A small contrastive image-text model, trained from scratch.
Model: 7.28M parameters, encoder patch size [8, 8], encoder layers 8, text encoder norm layernorm, text encoder activation reglu.
Rows from block 2 of the text encoder of a small contrastive image-text model, named by matrix and row number. Rows with one number belong to one neuron. Each number is 500 + 25 x the weight over its row's rms, rounded and kept within 0 to 999. All counts start at 0. Numbers have three digits each. After the name is the row's rms in percent of the matrix's.
After each neuron's rows are labels from the 100 texts, of 14848, where the neuron reaches its largest size: "fires on" is the input token at the peak. Only what is clearly more common there than usual is listed. The data: single toy objects rendered from many sides on busy backdrops. In brackets: how many of the 100, against the usual share in percent.
# gate: MLP gate (text_encoder.blocks.2.mlp.gate.weight, 672x256), inputs 128-255
# fc1: MLP up (text_encoder.blocks.2.mlp.fc1.weight, 672x256), inputs 128-255
# fc2: MLP down (text_encoder.blocks.2.mlp.fc2.weight, 256x672, transposed), outputs 128-255

gate.471 099:500494466456500520495520480485511488498476493509455451506485520499532502514479509509495488508484532477489468486522470475518551485511497490468495519515507523543475496499483488486463524484482507463492504476495520474531481480507504497473500491486515453524483523489505524545529485503527468517530513484490514475480517511518534554537514498502486497549440486524487496523440547527520486481512
fc1.471 110:513530536510540492481477481511480488519498494510504513488522500538481491488504489475484516481498522517447461500525500510489518472518445473508486469493529502514513490490481497530533496459492492506535523492495533480472488489515534498457498487538519468489510466548468454456468484542500477510495444501575503527507498515536515487505559509501512500534485532474479494511453505492502525498520
fc2.471 102:528509512489464503487499544509513520507443475471476484449463549478579461495495517486495539506461460535537478496510484505481479485489500565469524513454468510522502499526506489498504526502499495487531484522525477525497540521482486509508490477490472530517498518486545497455541511504485481487521500471477539487513515497559495516482493508525525509504510472506500529473459492514554488521531
fires on: "h" (92 vs 1.9)

gate.327 103:490517500550494468485487487486441494492492477491508521530509474484462515488471484499480547497555498500489506474517447526572560466505488488501442493530484504505486514509531536489480462525513500468455477475536481503518491514494509499515513529474519493507481524504492538525510486482498490481516546495500498509477510514469469469501501478497490534473487528493476482461451486475488476532524
fc1.327 107:477518515519455484511506533511456476470495506495503487498511486486518497484475499485473544523556487485498477483528469513568556484502509479482465508513497527499519491511533523483488493490485537481458483462525494483509479491500498460502523499482510497490484520510510521535474528489483480465503542506445481476476500499469456463489518511467476527451491543490493491454429495477526485522501
fc2.327 110:462500509520457506480516501455485516514471503487528507504523463454503505518483472470503552499531493536509485466511467546505561497533478517481440492522509484495466467464521555482539510532516547499507493446559472480480457479486506488504549544483545525487513507501471504493507496499505476509503480475490486455504542459462485511493524507503494517462512520502498465512488487486475521479503
fires on: "o" (100 vs 6.2)

gate.221 106:482509504465500518496497478515534518486484505515528494491519478463517521452498500538500524468509527512520451474505500489494467494484562482516499449513467492538502511456533481469469484506489459507512540504524505520509521484518467548496502507501504448483510530467506515503494448494491515517526499500529506517514479485532515498520518456530493492493487495510510498473488514529496501491488
fc1.221 091:492491498511483500490489448538522539483473536503487533511519473484524470475435505549509508482546502467542456486523485513484494521503498498499522503455462519512503500488517479549466486514478482507461504461511529500502513518527446501526478472508498463484500525472469473495507479506460501497504450510514489503526461498529496525557503539501482507516522461492512452510471500471523525493488
fc2.221 151:499526510542520545489542456498514477558516485521502495501512459514504531518487504478477482491486473508508541481464542478485509479508470496527548477508545461474483503490479473487477502485507516503466523510478484515503500513499470482454530512519540454487510497533476518509498519486525519516538498455470501489485519513470493510450496469509495485501473525530509569506500514489502464493476
fires on: "r" (66 vs 6.2); "g" (34 vs 1.2)

gate.261 097:448480486516510506496518525500521447513521518471514479501539530485506492471453506496510518502525531448466459455540505536505482502469540500463510497497501520480509501510502492554494526486536528534524519495520473513466518509480522504516510470469497476519529524459524491463459556496486499501511540480512474489496511516519497537498508469476468547527496498479489519466500520484501515471480
fc1.261 090:522476485500536493505503542497487471489490530484494485523535486477479524529500486520506517499510514505515492507506499527506448545447490473536520433462483495511473489482545495514508526505515517482495470441499503531500479533476484539486497495506462449535529492471558472454526564470476488477460528523515502484474510513534506481509528473493516494526509526480471493471512495513496516493453
fc2.261 066:533499517477488501519543476524447542477518492471511469506517455477493513488513532509447541533491458514507477478487502451544503512516479506525486517476457550536513477500491499461497490500494474483534491506485579479536475509479499492513462476515511545481477510490519498501518537499483498491510481483539510507500497521522510460523481493477488471513505538479489495471508531526492466561496
fires on: "o" (79 vs 6.2); "w" (21 vs 1.9)

gate.541 102:504500492472491497505464539541456542503463479555491495498529470482500495492500481547497484521497539544492495530496466447498494494427503510501467478500463475513474499479482507498525496489542477473519521522491540475462496523495474533455526532536510495465514496525542496531504532485485500499547516490449514490501486485532537498498488531528470518500535513525496552494486519513487473482494
fc1.541 089:498474508540513461524467474455522491521504485511461472563485494531516505483480503484531535486469520476501498476494507487477513509539546494518508484494517537476532483547503486497527498495493558475475502466520482469526534478515506485520478472541549476487510466447486506493497480492475513489490519498542498522491501484515473501546509471478490558476487469537520500483452500480497513497486
fc2.541 068:495513515488524494514540483519482476519481522490494483503510519473513506542561513500488495498485430505499495489494530491532477510500497504528487488483485504503516546495475502512548525539520498484495497528492463482493455525499504506498520500488472500474516495514517516543489558524526486538525464459484489492516494509467485503476520504503463463501494516499526502469491460499494480468494
fires on: "r" (30 vs 6.2); "o" (17 vs 6.2); "y" (12 vs 1.2); "f" (10 vs 1.5)

gate.611 089:490529509506493508485512480510494527514452510519557493499479504523508531506534469487526510500463508520526482462502521458522501509524526471507526509486470544486490475498550469471510492472488498538462479503490488507524510505475477526514508531442503543501507513500466500507527505515496492552482493535491478464474450457521516518520499447513521488450468536475481467522487489500500473536434
fc1.611 093:515508474505513552477548477517526438481518505502488561488517495438495453536501560497526506487516497483478504547519512536492501507513513514487517468512500484531506482511496525481501475536523503471534550498499507493420488501539525454492498490538477485523471487498533514477492499497516491478517522447465506551523514502482487492489498522522457499476509468527486506467502497439501519535553
fc2.611 107:535479528491478495508531499489534551477492496512456533500534439491473521509470471498537529489472462515478484495529465506451489501476474506521501495549518479507562506471493498524499504531492521498485512507501543516514489533479474491515538483462497507510490476499469546500512504506533488450551491520486561453509508512505504497487512473510489450527508533505508526480512424506479492493489
fires on: "o" (52 vs 6.2); "b" (47 vs 3.7)

gate.46 095:506527478460505489480502500502483555505509531501522464475471499525477550481498458499489523454510475463485481504572518472497489561466475496504511471542518513511435484489476490484553491493562473463527492542492488506473515542500471459481509496529528488459495493472469505498528525491525519504494544484488471513457495475474522468530554506511529469514476504503474476490480489499471509499500
fc1.46 092:457463494495537477503457508482498485500475527531444503518556518493485471489497513509482521488481493496530494472430499458528510496522531516531548517497482481491517473489520468518455519493480532480486493509517510469485480452495511501512509524494458495500487543567502546507446448510519460509518501497511493458550505485517484501535471502483461514491474457559482532496531504493524507494497
fc2.46 065:472517473490510477517456507492508458470476482449513474532466501519531516426529532496531523474538523491510499499504563486515466509464502464518437550467462491462478504516487471486521482496475491511504500536507508496505508505505455544481531520505529538492504532472501526529529537484455503507517502455485500486481492475527572527499482507494535528515482472499536502530495480505511497509505
fires on: "h" (100 vs 1.9)

gate.329 084:471489512513506484480477496492542472490518484552495498494518465532505522496495474496520454484475470494499537495513523515479491481517506521450552544498486500465499506454495458467521505528543457496501500456537505519473495500509522508477491466493478502524536491531476492473491492506491509493483513520483512488492495481552474497499547481487474523512540517484475475527469497485491553505505
fc1.329 085:501495470490491491507492496509557485495526496530530511510531509512516539503440497546485490486433479487469511477537522518502501536527514469450521502506496536480478477516518463477541477514531448491522506486483518497471480515469515459521456475473507510517543514513487509493489481525495457495518531488495488454478523466500487494520521502493516466499538537470436460502490501481498530519497
fc2.329 078:508528529469551464498511475508512524484525499486508507517498540545529468450511515517525465519476490528511464465465530468511521546486477503479507523550522466497495501477553523453536480538496500515508492483525484512496470480470484496462532496569489454541492509496516513479511496498526518517491521507508451489498462477497500521521496462497445470507502503502540451523523509542475504512490
fires on: "h" (89 vs 1.9)

gate.398 096:469508522498518489480515466458438511511505463537522487506489530475501526479548506472505500473464428482531533483533542534466512489496460526544479474549476502495555512500498478478472476500512456460503520500494509536490532509544539472540465487453466478493514490498499495455507540475492524488517535499491512528459516530518530492516493467495461515473515480486478544495523494516522483558497
fc1.398 091:465506466476528506500533463484473520490486492478525534490481519476497503464525462472475462495479475520499508504525524561502525527454480490518501543504497487526508487502510523492481469493511485497489560499501533494478521533529559449517476518483493473482491476551487502477499483504510517472497528498515497546519522525472485494495502515505480507481574486466493518524491466519503472508511
fc2.398 066:507502519556492514494485458564477504496504491497522431498535493470458501491498540532513521470508516465508529435493490500509446472509484498528498526489533520488482499515470508492508487504484515532529482545541464532511521491479478519483505509469474487464490502537481551473516526556458503517514453548498480522509487490467499473517503498496521482495479509518517514494493506496511488547492
fires on: "a" (87 vs 7.7)

gate.214 120:466478537509498475502523519475530498463493510506522494458466493481524520574511509491519487439518527498496510491481492509478542484493486472541517498495494466533515481518518539489502496420462488514517506501504460484437426464539530514504476464483520523503495492478512529466514508534503496483505479498465478473451476527495484527516515537502520474478483481486495547501454476527513504511493
fc1.214 121:516517484500509523514512482543466504522500482492474507525526499541480480424469496500480518548489480516485505498516499514522492507508485529480507483491512544490487488475474462518512512543569503483470496482492527541579533547469456456521521525523498484503475510559492495502500470466468506520476497512524516531532533468495519487483495469525472522516539485518518467509555516494510513489511
fc2.214 068:529505518468481501524508486514529476498512507504465513525531469530496488456475440476500485523530498501528526508477438520531521480500434486447519524451519486524508468473503462477500536479513499521500512512474500502535534534485426481538515530476486484482507504555494492491480490494474483514472467490508513521503495497541520550446489517481472545506513484521475501522501475485521523522511
fires on: "h" (87 vs 1.9); "w" (13 vs 1.9)

gate.479 091:465478500497512498472520550503505538447490541550462500480469524551470562478505503524474524551524478509548483450476483536567530485493488455526509506496465464512529494504468511495473515476504497507473509491468519522484508518467462471499527506507484478452462494515491486523487528520542507477508476502505512522489510538534559513497487509519500548510536519430508487510502479500461508531484
fc1.479 096:456501480514532514468520489530486518456457510518475506457426542514477504514536439499511514488554482514540498462491508522558500501498528489487534500463468506466509462475504526491488536494486503525502520499520514488550523526443494478523452500469480467481482471505517506489479512491507525471539482548484488539498519524510526509502479465523498535513506529458505448509499464519451508505520
fc2.479 087:526485474507520525470487555504495524479496539471505474471552498515525539490487520534428534533528507462520496486456532490457505478528517491489509497546541483514477514487493439494504515511470532468506533508520463493494505544538493525474533553502525483493501507525525457513477498515514513490498505475517487467462492504511494514525503566480516523510503474470475472508504529470522521502505
fires on: "o" (73 vs 6.2); "k" (12 vs 1.4); "c" (7 vs 2.7)

gate.368 102:512502519503498519484510503482481498502527530510466468509511498510463516513564521531499521469524466507490488448484514477483507495487473495474511461492482506495498531505489467482476497538459509483545477459482497524500487509565515524510523522471526479485541511519535478504462503493489506542550464490476509476492476502496511488485505495524571512491524530545490467487474508535481496498476
fc1.368 102:520516501524546503494517500530452508480497495499538469489479548490489498450465501492515509553500519505483477530491467510458525495511505512521456478481486520503498480515469512495475483482507489495535468503512528505528552488505467465462512492498493502465468494497508536504510523466472521445552470516516498532492497535484548486436493490525504461509505521447509547494481484509499490509521
fc2.368 059:485480514533467507469474477464491507514523515568510516507515480478469495520467518518486543497490502463485516499541510515527483481483478441510538473477443488510479526517498497482501495502511527475518517545455490498512468569494489492522518495481502499537503474465509461540495484487540535491454507484524519496418509495480502522526470477498507514480477493526487499474531519500497511498511
fires on: "o" (59 vs 6.2); "m" (23 vs 2.6); "r" (18 vs 6.2)

gate.382 130:445473533483493516461505525483495469495499483518463483508500531477512508474507490506504508482480485489517531518468485497526505487487500536489518475496523530460480527506465510498489469499546495529555503519484486450472493508498490473502447516491479525516481521515504489510475557515548542458499532477527551494538440501491488530513550530472524476511508506512548536523516536464478494502456
fc1.382 130:545524482509478489535509478505485519495500505504517504482491476530497486516495524503510492528532512515478480493524524507469494530513479470509481527500464476542540475488545481531523536502468499479468500483520542528516509486502508516502560497485498464489517473482477513473526441469457441548498486529468436512467559505525516518478454493537469518487490516481460485461471484524504500488536
fc2.382 182:491500546572511445515516504517494507503502501503483559454491517507479505515491500478508513494524518484498489471476536499504507494514449467505493504500483470521510470488490509514485520497473471484504467461492458504516530504523512520486517494497521478480506510518487534481530484512436453535517527493526483543498511516507564459502490500510486456432477449473460490503501500470538487517527
fires on: "o" (100 vs 6.2)

gate.175 127:488512516465518508522506472470509498489530485482489455485466470471478505516516528494526523487512528466536479495516501497497505499507465481558488526550486524480525486490508469427485496504535483556490445458458529504527492510501523483501538510502468499540479526488495555471491496486512492516496458509511475533525479480531509508527528497511468519526485485486476531502558490514470526463526
fc1.175 143:527446500559475502480558521530510533494494518471480495520559500527509516486478486508505463512468472507474458511521472464477501476482496503516485509507520460488510511512516519535542521480485523483480510537553505504520499457507522537503480461548527521491484460482532487511467533541532483491494507539532495446470489503493514487481532474519505477508534504494536490513479473565509473544508
fc2.175 176:527476491571493480492543516499469534496502478488487520549545469510519495504509478496508488485526487489514469486520501470455450500489512464500486508488496482513516502507513488543547478484523524475517541485526502522511503473490510519500479452527475482493495476496475523485517535497540518474496517533489510483531467484506479483483484516504467463472505502543525488526477509577550475515502
fires on: "o" (70 vs 6.2); "u" (17 vs 1.6); "h" (13 vs 1.9)

gate.669 096:488543477526530522517521519508534524530475507488508492545518527498492515488475505485502462496559460544532519526484503540498528521473499490507502520537478503502523540485474476504538505494500461500516462485490515479468526484466503516461460508488503468507488525460528493472492526486558527501531505516459502526521546487524466486492451490496507517497500529489464523510479458457471498488445
fc1.669 101:487497489505472481505513489506532539498463497528455518514539490526522484494487504482493537499521459498507533519458558516493517500477554517473496472541490495523508492525453496511484490470502514506568506497525526498478498492466484484512443503453501482548498519499514509520489480483501500534556509481524533519513487511482456520490518466485524507514451470475463521502484456490490497515512
fc2.669 080:512515487463477530515483535481500459479520448532489510536487499500466479506535490508484491516505502452553509536496526454522541511541494493479506528511481436486484506480501481498481469528465515483502495505533481527473499451460503530498477492485539551532490525455522492513549523523515478486515520519461516507496506497495488548510493493519478478492500519486496500462541450480496478497496
fires on: "a" (100 vs 7.7)